config.yaml
input: "log_mel"
spec_augment: false
kernel_size: 3
rnn_width: 256
loss: "cross_entropy"
one_sided: false
adamw_weight_decay_other_params: 0.05
Rows from block 4 of a small sound classifier, named by matrix and row number. Each number is 128 + 32 x the weight over its row's rms, rounded and kept within 0 to 255. All counts start at 0. Numbers have three digits each. After the name is the row's rms in percent of the matrix's.
Before each channel's rows are labels from the 100 clips, of 14976, where the channel reaches its highest value: "top examples" is what is common among them. Only what is clearly more common there than usual is listed. The data: short made-up English sentences, spoken by a formant synthesiser in many voices. In brackets: how many of the 100, against the usual share in percent.
# conv: width-3 conv, stride 2 (model.blocks.4.conv.weight, 176x144x3, each kernel summed), inputs 72-143

top examples: voice: low voice (60 vs 24.9); /ʌ/ (45 vs 14.5); /dʒ/ (33 vs 12.9)
conv.10 103:165167132093097122130092130118071117141098119094184088146163127100153151168127127164093177102116137104106123103152157130109080155052109088117125134104129060136111136129115164137103105072138131153139129137087105128111

top examples: voice: child-like voice (86 vs 24.6); "his" (33 vs 14.4)
conv.130 100:087129139118126147134140124149146135217135172124171151176102181166115090216136130114097131106180088089086127138120105128137118189169121126130095121094104143190148184094163093114133097147089148144105063145121156088157

top examples: /ɪ/ (96 vs 61.1); /z/ (88 vs 46.5); "his" (52 vs 14.4); "is" (36 vs 12.9)
conv.37 099:123096162106118107197111150174128094168117094183119166088143179124124173091237153106151145102102139091062107156126123117109118082115091105122104139188150093138150087172145133197151092123168107091109156167162121167065

top examples: rumble (68 vs 9.6); clipping (43 vs 8.2)
conv.7 099:122104085035124148206161112132117104099149132143059085115091140046113110137061112060139083126121070094060104129159134133096128110164150111118154104129075067073121134160136135089132120113144134169153099113112116094148

top examples: voice: high voice (94 vs 25.6); "was" (33 vs 12)
conv.49 110:129119157126160185088093152142134151074165112152147074160093153142110135099126092111126146108124170139110142136132103157116110162209134111112106110171115072112132162200087102173126208144131119132101111192164168052095

top examples: voice: high voice (73 vs 25.6); /eɪ/ (70 vs 28.8)
conv.123 099:146113122123131065105081152191194114133077128129121025093121147122138152074122086140124136120132143136026169156133099102110098125122135194118146125132120139113168099085139147123081141164074126090132160181166164088114

top examples: voice: child-like voice (73 vs 24.6); sentence kind: request (45 vs 12.7); "please" (35 vs 6.4); "me" (31 vs 6.3)
conv.104 102:123184146140133129188208118123180109118107146095091137137128167152128150154083102136148139103096138156180106163111117114114077117135154119129092171117141171165187162108089100094180103189140142152116110185150136108110

top examples: /eɪ/ (94 vs 28.8); /ʃ/ (52 vs 21.3); "station" (41 vs 1.9)
conv.31 099:135105096118209103111162161139188108133104192159099081147149130125138125081116117099106176106204161143075138130166111099104117122105176122129148114124097169128158078117136141157110145116130196126133100097118132133137

top examples: voice: deep voice (79 vs 24.8)
conv.28 104:107126082129141055128094095085127134113136145204144125163130077131123176166137106137147112088178116101151170141138129111067081089121159143117112108088108107067050095089100159142137108090130117121095096153148157162151

top examples: /eɪ/ (70 vs 28.8); voice: high voice (60 vs 25.6); /ʃ/ (44 vs 21.3); "stayed" (31 vs 3.3)
conv.70 095:155105134129111092187084132123127167126133180158138098042144154120179097144125116106176064120041202116177095082163124102149154091096125148130200135140135133146126079105119085136142085153114174171135122075121150154156

top examples: /s/ (83 vs 52.6)
conv.146 108:140102137117133147108100178110127202095162130120166165166135106104115110137115182131121102155201156190139096141123167167105148105124138107141065150217132134145094104092144097171124137101098071135107113155136240203083

top examples: voice: low voice (57 vs 24.9)
conv.50 091:154126156166161114111133192219164105141103098164124121140160181145151192142099111173100147134150109101088074145102106176112083133121123123060097226109125077136103070182153138161151093205104166096151149104143089161148

top examples: voice: high voice (71 vs 25.6)
conv.145 090:129047126082095105144120161092113153132117165117151146117168153117132108181201089160122179136182133139168164056102150061122104161109169146172158114138106140139103114144155137214060118100152124124121146149099115095122

top examples: rumble (52 vs 9.6); clipping (43 vs 8.2)
conv.115 096:152109051108143081126150104161121125140152129128103041131124137129109124089104112149139058108146174162150127122165115107140124143098111107148196123167097118159144131096086098100129122145145142151139158119148177130154

top examples: voice: deep voice (60 vs 24.8); "every" (38 vs 14.2)
conv.138 111:167165079127152098147091124176127185111073105175148185134152088093152210074175145157160108124081178146088155148137171116108094139140079172171156087081127088134167115081122149098164125132109139136160175164111087163120

top examples: voice: child-like voice (69 vs 24.6)
conv.18 083:186112119085104115093150109178162183090114137119184132137191122107087166097147154135177133125145055117091094160136126163162088108098145069089075063149127080157104110120120114099112136115191127110193143191060128149120

top examples: /z/ (93 vs 46.5); "his" (53 vs 14.4)
conv.56 102:130116127174094111095129129157070071092109169165152118104181178118121179144191098099136136078117096100164146145154132164149145165168148097100126108138078155157171065111146163058138085127140129176095167106105123147126

top examples: /s/ (84 vs 52.6); voice: deep voice (73 vs 24.8); "slept" (27 vs 3.3)
conv.107 105:165101142125156191076101147129042170138119064107142105158124099126120141121175159130143106145150144093184156120081136195095180126122101121124180123192158122126126171119087118179022076100099067088162100146065095141119

top examples: voice: child-like voice (51 vs 24.6)
conv.105 094:159174091083137114127137158172104122171126112126172124114094135138144139154103085128129125138162123129086079106181155109105107117133125109105139053155074109146112082143158083141134143150102097142097105190119117145145

top examples: /s/ (88 vs 52.6); voice: high voice (68 vs 25.6)
conv.80 104:124195118161064078079096113131110149208126098073090085145155127106167137126143061079132109100121170150147218096117143158128143099136132139127162119139145141100110089163155144159154168176125163111106090160133100160128

top examples: voice: deep voice (59 vs 24.8)
conv.22 086:184118103107101073116151197158146171130120122109129114138157151151177134144184154130106114126059122164177105128112090095145134169115098115160083129105095084093147068063120090126072127124108177128167158093085112194112

top examples: "where" (43 vs 12.3)
conv.85 113:144197124153111102142152094190090107119074177106164126150124110097133079183126125123113155091149188099113086188144131131136104106048115113142105087145126219146101163119118147114180170118151154164156053095126124148163

top examples: voice: child-like voice (79 vs 24.6)
conv.142 108:141088139082220136175163147130108112145131198122168100125148134119109089176152111136114143169110147157111148103107083101136131100147126119098112078098210158208128109187090169208087129115151131106118079156144118167115

top examples: /eɪ/ (58 vs 28.8); voice: high voice (57 vs 25.6)
conv.164 103:106144208099155162188137136130139214105163132165098160186069070189121108099082140151095105084100129098076108150125184143140191146048119169127123096135146107089111087133111061123104151118077107098127132105118172105121

top examples: voice: high voice (73 vs 25.6); /ð/ (70 vs 45.1); "this" (37 vs 14.7)
conv.40 099:154146151122152110118132158177122144180119100134096148146093130148112127115109152093132178153123131142144173126106163084102159149182118145080084152135075148149074163099136188145120118152126100125105139084154105071129

top examples: voice: child-like voice (54 vs 24.6)
conv.170 086:156183111082125131132125118136097153105091128169101043130098082128105140063131133164140175190079126093178119088102080123107186102114150113119191108120155132162123080119151181076090133107216083080184108120204092169113